config.yaml
model: "contrastive audio-text model"
train_examples: 78125
n_mels: 64
spec_augment: false
win_length: 512
encoder_layer_scale_init: 0.01
encoder_parallel_block: false
encoder_conv_stem: true
text_encoder_moe: "expert_choice"
text_encoder_num_experts: 16
beta1: 0.95
precondition_frequency: 10
decay_fraction: 0.3
adamw_weight_decay_other_params: 0.01
Rows from block 3 of the text encoder of a small contrastive audio-text model, named by matrix and row number. Rows with one number within an expert belong to one neuron, the router's apart. Each number is 500 + 50 x the weight over its row's rms, rounded and kept within 0 to 999. All counts start at 0. Numbers have three digits each.
Before each expert's rows are labels from the 100 texts, of 14976, where the router gives the expert most weight on average: "tokens" is the input token at the peak. Only what is clearly more common there than usual is listed. The data: notes from a synthesiser with random patches.
# router: router (text_encoder.blocks.3.mlp.router.weight, 16x320, trained with AdamW), inputs 107-213
# up: expert up (text_encoder.blocks.3.mlp.up, 16x80x320), inputs 107-213
# down: expert down (text_encoder.blocks.3.mlp.down, 16x320x80, transposed), outputs 107-213

# expert 15
tokens: "s"; "a"
router.15:458516583496499545542462435453485505507537431490533475459496505459466526516547479556451556507409519567525494545445572515581522487503509579495579511527580581471586501524549573396502457455431422534425503464533482521528445558588565599510471446510439509496605532572529467469572551576503524474625468424411433474443549522487553
up.4:519483537541523474503432519469510532441460511496551459522474533555533501418495581532548500368431497571512522543538571484445447625506493567374453515493493536563450504512404395476452523470543452549501464485545406554549456480519494441562437441456549492546478468465491576477531465534471594451580510536510533527409532540426492
down.4:495482536520554532512492535455486539509438502519515563388436477453506499572527485609528528524457431522444493532514488410626397483539484546467519500413437532536439423493537520440536532498400498445498523472522528397456459507448492431505523462544462514555544474545548425529618456545464436555475499462563395584507513561488552
up.5:457448364557467493472556492496498500554482421557394513542523510389523528470524446493443491430560486554522494557496479470465446474501516544495461453500559523463503464492444441507465471480452486528545422416489583496471528376548417424544478513454522401421472486476424529510461543473591479425435509598500553583433497492501499
down.5:453532525584549584563388556518469492468465544565498459518488567496487517521530500482475439546443480387472438504566572485326510558466541547516510538465510500499457571467573615547496510469530514553492464593457370499522455453478497491463507454548570569632525441486464479535531446593415498520470454426495525459491528522507433
up.6:605412508509486574430545419586493424562426533543498457452507547601537541431564479529402551529497555441473538492488514584538452440501524542484470456452623509491533498426573574502535593540491495462459554457529513408450538410437514520513450528595501585490482528474501482483532434441471483451522586482534503489527413487501491
down.6:496525491491557425485436464556554503474470512490610512449443535553510501635500456484473553479603518587425566463440453457513481547560517394449543545474516510552568511483417520569564521553446496531525521497514496504481522523458496448437476469402602512587598546495469443455482442499526590520515476528546480502432403553504571
up.7:497500506532554470507591547586560525481394420436528455609522519575557492571466382472451540552560527523439509527526522500418502460473561471456479484533565496493570510423561451466515508484460571507515460475526598543537566449533522561510428431558537508459548462561534554508513511459533503438511523478463529511486585561441552
down.7:414548492559454511468447468435528528377470549518570436456509564423568424487514521503513460529461482498461507512523467605492504425542397492480453527576486419532530440514505504587510500523474510447491456544516435537471498467472500539544551472510485432486470533465500505512423566370514490539498598528544498453452458444540515
up.8:523439554517429485582488482469551502489562488430557426551469468508547498501491550498548503363442526477436432488446480461500476437544560485535471531442506404517536501551533506490511511546525486513434535479514526472466535560526473481480579463467499449572528505482487533449455548478585503443701499488516420455545484488512524
down.8:423560540510531440569522404498409402525450442537504547523547540393520538537524483543440547527523517558528454521413467482494572487573472507589511532504489542554635512440464499389509551448468520475554542523495552504531496406548457536499487501445520532471478584517434434462419599515448487535500573460412515586419607476451470
up.9:495615521492481441482488598428386509509504502492527541442502548580469578509511575542514447561545555546429520370541485525521500482472491537494487486421495579553559501554494500433550402423503417554477460466487518507492483480607426560555466552469475531496522505468508545582444505515484425432495472469529537433573426511484427
down.9:428478510440382509551419568564516518493501547454440496520491514501518553513563433447521494491555599496330520520538503497556535469459459514523556445445502467502483480519520520505431407517520471407550546519487482531512531501422480505618500492546536467452511480526521437510582552597460545547564503527509416513584608523544473
up.10:463439446521452543542500525415564537481450449491427441544517580522558545495499504506458535522488577580491479514483475513446500390526465439485519486501540546537508515517514466501488531532518433484504412421566470448414501491565473467564506558490497554488549483509621493476440488487495553457532632511386482525462465380512569
down.10:516517493526448517514443503564490507439539469593476483416523467611586495497437463456463493428497502492460540455415428517515565472473538585588457508456412551504495445459417465530521476638439458529477496548396493464509536541520529523492458473440479539440493513575537512522579520475527439505441557549540502514544472429437515
up.11:496472473471460525572471500367486504612451493548597460559546507514552571534549545551556507446444396543521567498542539469416547511415508522446388539546482518484471465466473496471593397482449593547524547517401474519356577434481478450460428551459496557451546543524493510486392479583542478505469519554425475470505465514559541
down.11:500479520490551492512481458586391565494506544618424535498431567417520467509475470451490499521453516513513528524588445498569495537562503466559471498487399495551427428533453446459514525559513479489519508427463519444608531480586601473529462529609501481484424470501420509508469539456528507490438456502453464502567526563361542
up.12:504531460519530497376460509539394492494396425489495443512420475552477441557493498564426486464505541586535415424598494461538571452564558531494477532537417438459497478587462424573466441565461434557517598476457536467432493511470421402524417478516562563387505544487477550425487482569481514541467442629413530452477488569496500
down.12:450487506552546631442545459542480446480469580516519510508485436467424573559433506551566394497477561411451448449474535466491503596449492507455569475502413534468526525458442484496517558498603486613508518380535466576468429428529424455541580631475455497529486434532487557480531522571507552498462465452529539593514545493570421
up.13:539467495538500453483555548475476535503575390462501396501554420510562494448478459476538517536489546470566543525434539561462440411444467463615576444502485476544560511537503589436516522488432447511482557506532537466539431419497520473430454452434575562567497493518466433622428534466486465468522452539449523526505520591508470
down.13:442490473497468443515577520417481481543493561531521533503558465458491501498560554589483449507438423572469408473403480451531533485537499511470516433461517451457585506492462471502532453426528500446526482528513473527528405513469524455569450460525523467486535530530513482511515515532516526540550573459485480559557613548487576
up.14:467594453390576492505563479596476468459493551502527393585460469551509527538573478545461544415558497488459432530396467568438463515452531489533514460531562571520467432377496489620411502579489494466434507460541547544484541402439470460529518496468542628438480405494513565463506581559531514540505497465587482429516581596569613
down.14:509471548502426495533495467464462466398548383509446459509507654493473548481513513516456494547431515472517624506593494540499453448486452523478419567486402490498511578473557593546471503477513549449467526528386417505440480607582463509472533526439573522475468604450454520539499520506433544473445591561554506483532468420476446
up.15:510486500612622440450510456500496549579572523514498500448472462458467530457496488433489571484519516502407473463476429440495367424445440523510492451505431517447480434411553468529553429544485462511458513524435518563574485426401528540448454417448486457492472472546573526412524559465510457476542455467464543527524520500407571
down.15:549518517439447529472476496488511515521566518526544518419549582451544562464493548424502462610446406511559485580485531497461544458489494560405430484545494567508497424560517460489482539615518453520481473407511584447491511518509434536536476528531425507582561557496495567532518450557440381515550564525430491486519665403554542
up.16:508531491522471481396526490547487541510532404467506401518464537543514560509581465500507558548565532499448402480461537524530561454525580470519525530492458471522426527569446476505498460488520558412523444525623567518526419467514513512476447435522482488468523504459566532462525482546481442540550466590434542513569499463452444
down.16:496492531426473467558494418436511499523566491541568397495392507485434449405522511552427478596569487440594555514459512468512574515580471519506460487525520438575488606527589519505494548489470497506550508522477428601586511549667479515499451602504420504469416455443568491444479482563535492440518520444494522636566551556487506
up.17:458563520554535476581453466605525462459549529524478399457490449474496517476481489477496542527525504464502495543538522567447584528561570459498491505436570422464430444491519478527584540474484521523512517563472543460525471425453529537452483580467567494568597596481410497495507502526504526489472467494567387430514529544517599
down.17:566444536471516573460482623457532507457507502546473434467541585522457474553502413477478447532430580546487600485492485423516567500557470468482504515550461539446517634470484528489465480524555512572459553534564534433504505540498484460429519411503493406568474526458459529423513482547336464533439488551488623540550473496438444

# expert 3
tokens: "d"; "g"
router.3:469536496528400496522498506453466452482490525533566604457492435521474534475534520433428496455524505520448471408565431428380440498497559578522478494428562513479529482533506478508525584520487517449550484457419472618525548500543459424500552504583545513550449470533529434591413402478479507447498480550527419531470507476510512
up.4:559504553527584523512582437554472551478494480559409432423407546447471474553496503494554551473505442488527531515522547501446602556518489444490505418448504479523529508406528552538561535558517513486510525416506554497499526504476538470553496341643569534446572467517516504477526549560550575504533531486472563554530454471521521
down.4:533509579415445492515494414451524580475555498503510492497472500570483532455421536543462499578453462429556495492438561493486537486502432488549556497516473512617537562481533520475514520480513500491341505489544538406454497493587409574468520471427557563453425503521568464451506444476510445356459439521481515454485563501509451
up.5:560491486471451467486558509454507476520588427539458487497558511567546466474509548499540506495485588514554542390513454515523452533568418545479607482503522541529605476521452533511518461678549525534458587591541526553513487553524495604467544417493540436510545525499421480420535577423507510410528436456586498530482560488501492
down.5:497556390475603514503559502499475472499525558451399520520416494477502507459523532465499547508578455431463472543473500531525513417475487456497558607446561493443506519427517441420593511571484543624493519440556495568502472468470512565416491449601502472475424505522547522522358519445528507446485573560443501482453458555607514
up.6:474493560455509520485484559483604568480526554528447535474411527464548482552553603548684521484533482467551574477539450548590537468472553540527479555457601594489520507395414469593522465467404424579531484508571482535563554500490512613560535449567539495492475485486416552437504520432448503511533500443496499474498496558577550
down.6:541499510483514553439546435556554496512493547450455592395500453415487437443549550518624534465463440488472441503529512509526467505439475507439531521531503506488461520521468493451535466506455461532427527494523440622457477518506479570470446570452465402452486428418533555546476471507529457410552539542576451462446479508509431
up.7:522524501612506480453556549533474573523586544414658491409507515486447494514505416418531570425561412574501541515577481498399468465460507528512498567473575571492418540526470518538510490479497495488546451445526619506513516452530477532478608462499479508537536567484512489449551482513540515452528464556460484529450489496481478
down.7:543526507476489549519596608656414598530484416499437474596470473428477412399507559583537531551455491527457556520472619527556451482597409382470531510538501462485492501396554525489468495499447460452534510573473527453424511501565482559546489485478441454545470549521521470449439569538454451440531538394450546541512473493538448
up.8:454455433500409472368501595499471576481532440521518494460541503508481518447533541474556443419450426503523563481566488561473536541494550528586394601425505522574628557478476452660554512468546523406450432502494568418521487515503496532572473537480475444565539436464529459486473556454449553480442554473574542478558503476574501
down.8:486532532556503521463511549458524448528442433494387572488535518487459496473518573432618602603505505535598531462435490469537506418352496534469542422552475453431538505484505536479413522433603511604444576528511458508557550515450448404543468503561484545472594494519517562420504422542450416506516440493487623516552511518513480
up.9:546570430559508485552461510504397524535497539484461490562434459527519548455416473381556554510511542500520492469545440585528469420483540461515511515454546455500456503570551499598534480479555377492498514404426533516431471570575583491532547457549506505448470516526448425534500555572504499481472505504485507460591539527454458
down.9:440536546443444491596390494398563465467543547542445509461421528422583510505442558539505427468423508499566465489562552461498486536462403547495510554465561501506619522553452473455464600519474473525457481527648518458513494538564584504531485529464517481499509506517526537533437494493427527434533450449490477478496445481530427
up.10:521493510496483537499452512530494507553497464500507501498489460484475502492456493460428561588549508536545488492578542529421414547548538468468534593544502489527434442612421514539509448592547561454586466549545518447425479544527504516487556589539503453545443449554486523502428483475557523500462512465461483525528506506575477
down.10:510568448574582569537606512461496396560493519521560488508398469473438472509509527491536493467453473605510530428523486463495585550484543542564575540440501497509491497414516490481522531508515472526583501571460563473494463454555565472624571431537450537524522444494483526504509420509524451444432477559497464523510459580478435
up.11:522417556450534487421553453528549520581558514535535612516602507457511490529447551529516565438479533443475516524463464598543504490398458507561518503588551526556574522543501522551479524489396553509466570588524510490452481422484529507472462605643428579580567535623492387509462467564479561544484483426429582461557506589565426
down.11:511531529529455545475479423522488440554504474424528488555458569543472475493511456395523501551437442592545561507517543430528437611411423583560457541433462505447609460440501540401432511524409474593502512478542523552464539458477497525382485445571531413454478482443514622502472460619527510473465550473425543438528490461411604
up.12:453533497515523548471449482523511489486501500472487533466431530488444446505589541494548571478534537430553569502505475558492506521490479523499484521526570569496570496387490434498450556510509467508433482489454595447469504566509588502518432515551612446430500549463502447496515437512564550476396470524546491630537381510530513
down.12:462490471440528475486535578506436563404462522524528528508471574642507471502464467556459520451426463498524478444566490330439532492530531553493421578464560451450538537593460449575540470459479431472495460523483498453577460515544479462463529525520568520459536478595427541528459539539492530504603498568468492411462491505542480
up.13:579494536465504588537485437473529482498472623527410564495464433424457543556455587493563548533446493508518517484546500516467623481519561429493541490502504543479462494488500556461514442493492490559506473553467564501480509615535479500534442518450387412548495522511432470546500489526491559451446461474464491556520468411568468
down.13:554508476486464504545544449525507490452500539507536523518500423472473491498496530536548561461497495468468533544414461453577471574531496499457561462490487566455495533527530492496485488516603473535423436523406510597468491514448545654423483548397541461457581474490567562479512503495505433443458418465425439511470500441600620
up.14:477556499449485486421467536539503394502499598532529611510514492534441482624572492490523594470497474509520505514537447492564458486520487516477495487484566471495485469667462546499500529551410477457535489511468505539459469536483464545455489494475482471555405411495518563592533486493504518493517514454523514468549469435533456
down.14:494503483554516543596550424476524425507505485508546420523511487495519454428527487442521543558428513527467493460491541568489476534447539478470568444584445472515396558477454583541524578563554510541475445507466499435404608499465572388555534509563547540495477421579450496544483561521488577516418506585473513477523449561536511
up.15:572553555499541508428481479569500542480539441588568508528454524505538490484556430475459542482520472427532508557552516491542538463514539551486519568526582490372501542532466496507501428518446470485463520555621393521536535414472479535482526533511520443527483472547429639518563471519528528427417486510434540494538511494485584
down.15:428463407547520542396464414472537455475503497451465472464358485486433486527477515539444523450539501415488530410448495512532523479543505486512447566517476589559544477520458494487445543544529557550549495491414555422401420482467456415504508589481538498434474526456489387487508552442514451507433465553425498456461521509550404
up.16:543507562526535477498494430444452530543443523507487444501500539503571444593457496488517502532486485504564395528438412530549455583467559504495578478495512515494506465454510517472510598585432481425489516524554510516539440551470496511487546532476570546447445482483451563454510513445383543437546522485589509441517466481523457
down.16:491533444456438470441514563568577472504504511453519527512596498432531517566529463518502407460529554574440563536403573515433485377540483451517497578578481516452461530474509484468544592431480481603546497569510488470547537451512574435489552437433470448476556517502552447456425436468587600521496479607501457457529541506487512
up.17:463565618503554544537536526468468491534590431532419462449368498470558451486467413544523463529533430505443533553506590529502533484487473421498455555545594571501504579463482554417495404466442477545480497604520494496512488447544549570479437578535413461543626498444535472435562436482491402517522526540485575498426588492506519
down.17:535569549444506539463453597491472543541508561411606513481493486476572521479455454461493456596560446505574561551340545490453544590417466540480493441563563501434523518493442536498470557580479570494556523539490467513539576483482572480391477495608367548465484466500537620579415506465402480459476533407394489526519496459540507

# expert 12
tokens: "m"
router.12:427554550442510450549480499461586427552480494517494584545419584464592462479497490483544427473458413546462467516444529469492552419476459518504405473423476531590421570498527599515570415457576506489465438537480519479560552487509560550446494533441451536471511477509554454601474531445515506470490441593455546481547499496479533
up.4:549425557511484522465562411558504528415545474448579448550511487611479575502458485591468550501464485434501474521501586432598513484456480518430468467512458529504426373487506434501456573480453519481505446475487536569499503406472452445417575507499590491526497509495555434510478478528501492490466451555489447527475475483564490
down.4:462568537462482406550466508462551558448506405544468535490496540519499493511512459498523471439518545415559539444499500519487466419558489534501413480480557559513600468551571636556428466437489534484484486541422581549438487515508422511492438524567506555429524465543573517537582480475515518418463510515460482463503465509481481
up.5:570541482452458484461481551470569433534529460467423457487563540505471509459538470425455459578427505554478459534477565504470447409613442504430529550472545504496515434558438497474485439495491494468490483527475479542498434544463492543418570374586498510354461525547516405502453582471496483507466586527509399484531464430553460
down.5:494409534530379474582423506507445523453512516535527580411447386461483535510387443547474540464457415478543566485456568527547514538472515497476504574501531494582442574487523468595495537436474521568467494515578486592464496459514613519491515576537556497520498506492521598488517549499477395528473510575495523513500637544581562
up.6:537508464475523468505421555531499396450516520589460513510472454530512402447480486506501488451453433422512522471529560481507430559485502493483490548358553527561503429473490540525504466490557510457475466538545500513416447524478488522396594524429547457375513487528506397489506568529486467527469419514456469483553490507455527
down.6:462464485460504498490533525479503580502512519426532502479511445379470525493458528548536519595507476505515579488532491528483557428460506444383494497442509607427448526478516479498498534560432553540490511458491544489522585520454468497483460345570448492468427519537576615558502400527490473473479526546584416517521493593556477
up.7:523479395605467433554473451463466523425479485622525469488514454546552472464507586521490485496518511390490525518391471443524527528545532449590466378478524458543499499502595512493518551596534525545471512453458467533448468447529460514578532441515486583491542508445463498555467397556531503483576458506412454523553432504458517
down.7:568419461459547551517546501431444536455394526448482498449535488443522466587565476512517530508428435544529540431491535413498459440479471508572529594505473576538456521646471482542481501428498547527471580457504546492456493523524501408427532522573574411543490498549452494521461576567440422465488572443530448504527494581515507
up.8:515519508506454552469595515409441446556532476474496529496422458415570470499441478513534548538553526484536615457526505595553505528596448515458443450605434528478493564494470460597454488592526521441462530429638427441444505513400496492470438453448512465508505556583463556531460506514597499515511595503562499437466520541452537
down.8:480501434561569425523507494478530391518507591477535414576569611454613450459444385512447518605465482464546517550520486508436530559499471465484514534535416445480464515558455461614534502486514474506502488459469464499516462491525595492435531496523483512583535538436450471441454553529519540476454441532494431484537490486539513
up.9:480438471442466477490499458466573633459524518567543517457556542525533496436577516505483528458507628511521458436541490431576421440515493522541552535389479526508504512410446480609506447482422448517566471507492461447486568502523419501436519463534455579492487505549499458525541467472550573455526551591498480455457527531476493
down.9:492496595521451593527453561494508529539526488550590482558481404524533620516514494494561464496429495525461549428471618578464462464491492497547563492415560453498488435512545485491536533538545528453522476393470458411423470574510465447558518563554586547502588522460388583557496492494390469568545469395602508543473389447512542
up.10:506528409490506585502492477456555506524479511508517457537435546430499519511436604508423521446510455522456464513532458517571583518454513553488481506418564421496508502569515565519483433540442493604510488495456454517541446565536583471532479508592425527463486526581461384457554487480481564490442452499563485464531479484463534
down.10:479431540493486430559448400399562587578506488445554515490535457483465460484589542465442489565519496455496588511553555536463555518499480509453500557509435548462532560550553438494479459424494569463556471475491509487490453425517399553484525482454547432523413525508540517499518502543403553539516487453487555514397543498498532
up.11:416575484414450478446492479478562467400454494472415514550527513522565457518507493512534434498424529503593495506434542479439547411477464578526458604502503632490424509509572539558518469540533619462527573485546515498522538524371467494501476545539440394546576489521492537548522450525524530496510534531520422441534409501497486
down.11:535542498496471462523541557481524507592596479539502442495581488497523419520568523537553483531396520442494431557528501507529464478536459481480511473519543455546498552474440528572501565550401450521443446571540466470556560535519594537490498493520480505472598499499504426490459549457522384545402485482517566535456457499494575
up.12:448425483524554559472507528559468479463501489437540571557510507502427420499495456561444512458561470510541533474508478506493536465491425565550574433518520591521463515498555546512544422556502415451596480504560577472423516489575531405539462510524483549564585541514535481507529437456491554403468570545569473559441409484508566
down.12:528462492471527534520589560539514456471458444461503364487579429488509562382496540442550501610426482477504506552507547460500520490480498476424531597520418469368467500447435504528502597509406503552520575519539496425423511459468475489519485595508483499540426490522552544429553463408434482467588459479462426525410479454508506
up.13:478530579506511513584525586575442540481479541577340435498425499510521525513519402475505634547537456575448599496482500568441625497446568410581524492458464496516548443494494491425474505470494437514515514616509527477471458440542459535542594511539498451484510530489481454499467489539569525552397445478419590505506457608478565
down.13:522559575486472547447473496510523481473508403468483521601546538453561492520550412484501452456514444495434449482479457518596530553474402525524482571500517507553597434459588460528466554513539483500522554431498439531471517515566527390510532547530546512510400509531548465563498600488430440530551541495480512495460424519497473
up.14:463551547487567360514579516463385523494486581537537503514552445487461537424589532552474496403518516486438490437467464431487562495549466497491470463621565553556504475409513587502594562508436552534546526509459519438507525561442516624442499511505522549508438450456524460426501464533418490457480557592491568539597502596562572
down.14:527603470498494512523504543533475540447377371450568485429494431433510474478570471383481435520517464566483490454495495628481459437471585510540509500539542514481438494518508418498385529477495464491590492524414486496491475535546493461530485479480496590581598580490606510457417492446479461522506532469471551466416547523502485
up.15:486533525515510494494462504551497505487491376484478478502465518428487434538446568419522454469422492489540432535415489496517524547586478516478508481531492507458465457573452460569519526508547572392423524475411627542471468488519507505515519435474564565476454498441515386516543417460620582524530514392472492496454511509533561
down.15:455484470490514550538525504469399513530491515531505532435529572487477523402485489604450534437498496529520480473638559399580528547571500395460516578446444572504540524569474563502626545417406492476395409399573514452591436438425453451473497430609494467497441583555540628509442504507468472454437485498506486432586474531456448
up.16:486550469530562492488539552522496476518485538389448493644530613498442533555500425438519426499579524477531472489493511383534485504513481500531523563388468487483499483563499407553488443520477506456596574580418485490525405473452574461568512499571445487464500452489494440486384455461507485491572455564476415478535570563534522
down.16:448460484475496481467499532483436524521539348445461456504538514524483466441580547523542516570513503503600528455520449542460513569530453578532559552536603492437459565464565405586479517437558427536540525531456424547454409557534516560527574452484561566453453552507507487492548544551524527541455556453577498523558526389532507
up.17:502455519557514480381582577503520535515528554521503539558549530490487484583502470558469374476535486462471581431527429433483543505411458468486522550517413566409509510538468546629479526511477539550495511602507464397487431540425576549538515512499516546524489447423561528390397493499459526462511517559463445432471520479428560
down.17:519491430484494491467525470471444467521577529500500512511506488517439472442635407540503541512418580529587480446488590595501506525533561492516519459534585587497516514445504489477392453410512434570521459504514455489533481512438437506490482489485527553409504573495499454418403507452466488466522534498543558513492458412508432

# expert 14
tokens: "h"
router.14:518474519492551484442529547563494577480481582610450471440471550469464450481448549535507505472486435499543514466414509444495452523413486537435594582467518495503421558511481485547547569495513457541450450429492531439474576391521469492574532522520513459614522619448424443426531519437440537436413432572451485472505465478521468
up.4:587433469465404487464491521500605545510460536528531491489461486511512514583543437518593509468558604552405483532532439444430540432450508492518463470553477478523532461481520404528516493553544564507439471537466456440474489531540491399456573435584494481492457513495493411494494487448430466537486546475472455453512465504577492
down.4:452496441433550489530415466556471493482483412573486512427507454412533530482413547428462542526541496532562550473561496438530456442382528512469577444422475461433533498574489475450504466568398449562525456493611524520402381479455537524533426413477548531517491453534535513620472501545424415598480520409378413536505507543490560
up.5:530456463481445471480477485564509487404549528490514527561402447452557532493543442401510557491513546460548484540496471443485517474426478451504450490537465560481549469512481634555507560558434560498429459530504389532455606483497504439458528502503485499560500504546522579567485489446493510521597569486472411486535455506487605
down.5:444484483508504509435454492388529549590491478534516423434510527501494487529526508578512469526456474437507518489503510515483560512454532510551443470547504540511531458573521401504534501501475614504484488513469577432551417543513529508545450577448472476521394475455539584550531407504566649440574567490478585334446471523482609
up.6:555382488532478569454595588504545557409480470608532534489515560508546529528516531467442419491468376498519594595451526460488504500495526436547455536622540475510437502525514414473467528546507471406557518567500474489513446464510551461403537502340443580543499496536458482405484533436410643492512453598557454484445494422441570
down.6:433493470597508536531553498440442554533575442500516468540494565480503523464458501469528436538524514455454568605560479522550492571553505549523506486497493531466605415560578408471554535576369563640532543557481488485506472491439585526544493464533533490451553464422482391499519442500493486462459502479510505581543502424531442
up.7:498519532529549501434526543458533549548467554526470501480507481410569447474490555535521489522507376369402506602547536461517467499477523481602497575386440484581540524470520537518463476472438545496496583434452545464491535685589489487583445568415504450537498565581619487521446455476500472453455560537561511501544542495533462
down.7:358475461485541585486543457507483469465615586470556498494505485474514506510429503462532538563579527533592483411446479511581511483398479471500450560515477553496490440482428540454568477541448465564488410524574512492520451490502418469542586449569473541489514434461388513543530532494477424473451503481494481505489452502474557
up.8:526446462439438493434590486484555576559549525490462557419542435532526494516498516543522550478533479460434547545479444473600473505435413594668517449519410494460556524507495496601464477502467527406453433399489551479499510493529532419485553555481526485528452515481516591382485511529511542457494530494560561526523508448509473
down.8:527518495520471580475513505586390464566470568450485493447502510467560476465516500510564507458555476521573489510536520471534552480584488494509538434511564533412499558508565485444497390566437389546394521399499560527534514489579505554540519574512367470510456593526563508506456494518443558465474505489526464464444477559492539
up.9:590456492596501535537457519460446541439449536456482469445545515555546550481501518558544482492410618516535529491464505472499501483428493438492479502550451533446478538499472563418579537500583429549512383481532497422539468482441509549553525515572600414475477496387458514466517513524507383523476577463538569499480577444425529
down.9:535400525470533455541503451435599412580547481547440538459441441481493503503388519469437443494397458544520551444526461442461551461560476427551532450513502530545464563529504514492503463521630478463599584532576605522565499538567529452491481482402478508578509503485428557479445460491580481426442461404511512526468458514482585
up.10:463444496498564541499515536468414484499557556492507513588473519477450581470347503529436500500474429524448477445594561473474488581588554465456518499466535563503584515548582526474429472458507390560531517485424526528540481516560427533482454417436538439558509561479465555525514498529476542473539425479379509517528643520488487
down.10:493540510475513546540538445466516505563421594518534590427541489481557491452448489477494571524430506522449483411495494515436473577507494589470494450443530466470607472535404505431555456566567585521605445538461474419518473451506480583553496521471414487538438471469495553450563559612545444445519555544560480447476468489531607
up.11:636481547577466416474539524499420405565497582495513466467458481479563517548535450533483444471392507485420582519470422474459449472566479465562524503537534492506494375504505501538583580466454513518493584560570608384532407596497543520462510455439553591536487451547579475483489554433446466527513556460565394505492552472484504
down.11:496598436490509528468509497504534510617527530437394515428518440442447543532496513501472430541531448463536464539479516431508403442512471473486531501545476512499552500530469502411461499500536500548551522495557509420485448438528417507508556411432471561518587439521538606382499388506465510453451459435478583525437523577580556
up.12:457512477482425527499528563442556536442549505480536513505513477480466557478493482477582546489501494533437573542501439457568530484478514432452454502560532461502519555534491570485584536505570455503460591486449606577440419441590533471541500488500505463394465374534561496621429478454481447513510611435567471528489531643566511
down.12:515448451591410506505397546475581513540377506552473598539496530529504499473495527487503533508475464508541445455522486583503474594512530566477529554555517557425547512460534485512516532534508483572536438653519576464474530520506498504489570427589505512544477580451628482566578567508500522471508501440475536493522523426517589
up.13:481565408505455523533410547518433539390484526502412470495491505491617546485431492547452464507443505475468469465488564451528530603517534451442577481540444458459468502539439560526468518527548468486530495428462474499423557455445537449475474502519516401529500494580469520498450567561439534465460437454483528524379465493478486
down.13:410516533542469543501493586503547493615477557465523432495412574549473580560415528513545445525433439500498477478484574496502407589583563372502472445554507531528495592575457579465462511494522481468549417528514461536447534485471492491466434478544568488501532551517504567440467559443475545449454579519416417472489524561410437
up.14:566570529547532471482542425468459459545513586454517538502428499485500533583556534554484578475446600573509431407419598516481515565450463505469519545556615539590523443528527536503483563540442507442487567481535450520499502457412470456487535483516527480515541476471511525484472514493534423440588598515501454508544461575505516
down.14:616499502511448610539366559538479541462447430538484461572451500461450582507473629486476470449551557508442480453520593410559493563573469478595480465424506488416542393526474545343527502503563564490476449466569516490561508530546492466477512544494477497489437519454505507467522526399424549533556503486531530527504516465480450
up.15:423452416523462504486508373572432577501514571527563415611505435460396579465543549576463485477518545510471466533495458520564483522506554466449500472408475503455550386519461575396400408506439465554429550551545449475565566527513530530529509447561542540511449425480430577643516515481468588548533533505482469527621544544477542
down.15:470490461416478490505529546497476510471451392502442552509513511447579501482516487519479492470489538464479447480475538573444425488518552553504553477512514504530570450427469533568477479618510553566503542474435494509433528529545535477520463429514462430479475493509530549589580444519561527417579509456480514515474500508558471
up.16:474445400568462475616535413569488467495555410461557548536544455436541379478530545513423536476545507466517477477419543484521414475521460530500514530476421522390448520413481507505460468511472619422552491458546518487494431439601492477457522514424545517504583558424447444415536492572616539575538539513529538467496511462503543
down.16:420496546434528490454494554517461505516554579493414472494577478514467568478489555504541584458433544475445546521461535547564484615586428526542414519501560460484594519454524583582468464505543490551470542535478455483503479436556512511509513511476456527558498475535508412511419508521563505463513492460537477479552520597486533
up.17:523513505516478517497524455557478484478570585568511490503571421444465460537475618502476594555516571513479563450449539538515502535578371554476514554518503504512444452508458579454463504503460547613526418470465480590509592411543510461472446476485541583504498470495398469433467473446511427449467505551499430557554447470505563
down.17:497506456463541454562504585531406446409467486435470531466522507533480569432578529678500485395462464529492492501434458526524465451477624588470462558567584505477432426433517503536511445497551457480497492459484541433436511489520536477466608593560525477483517518534494442505532553517441573445589448581434565470488483456495506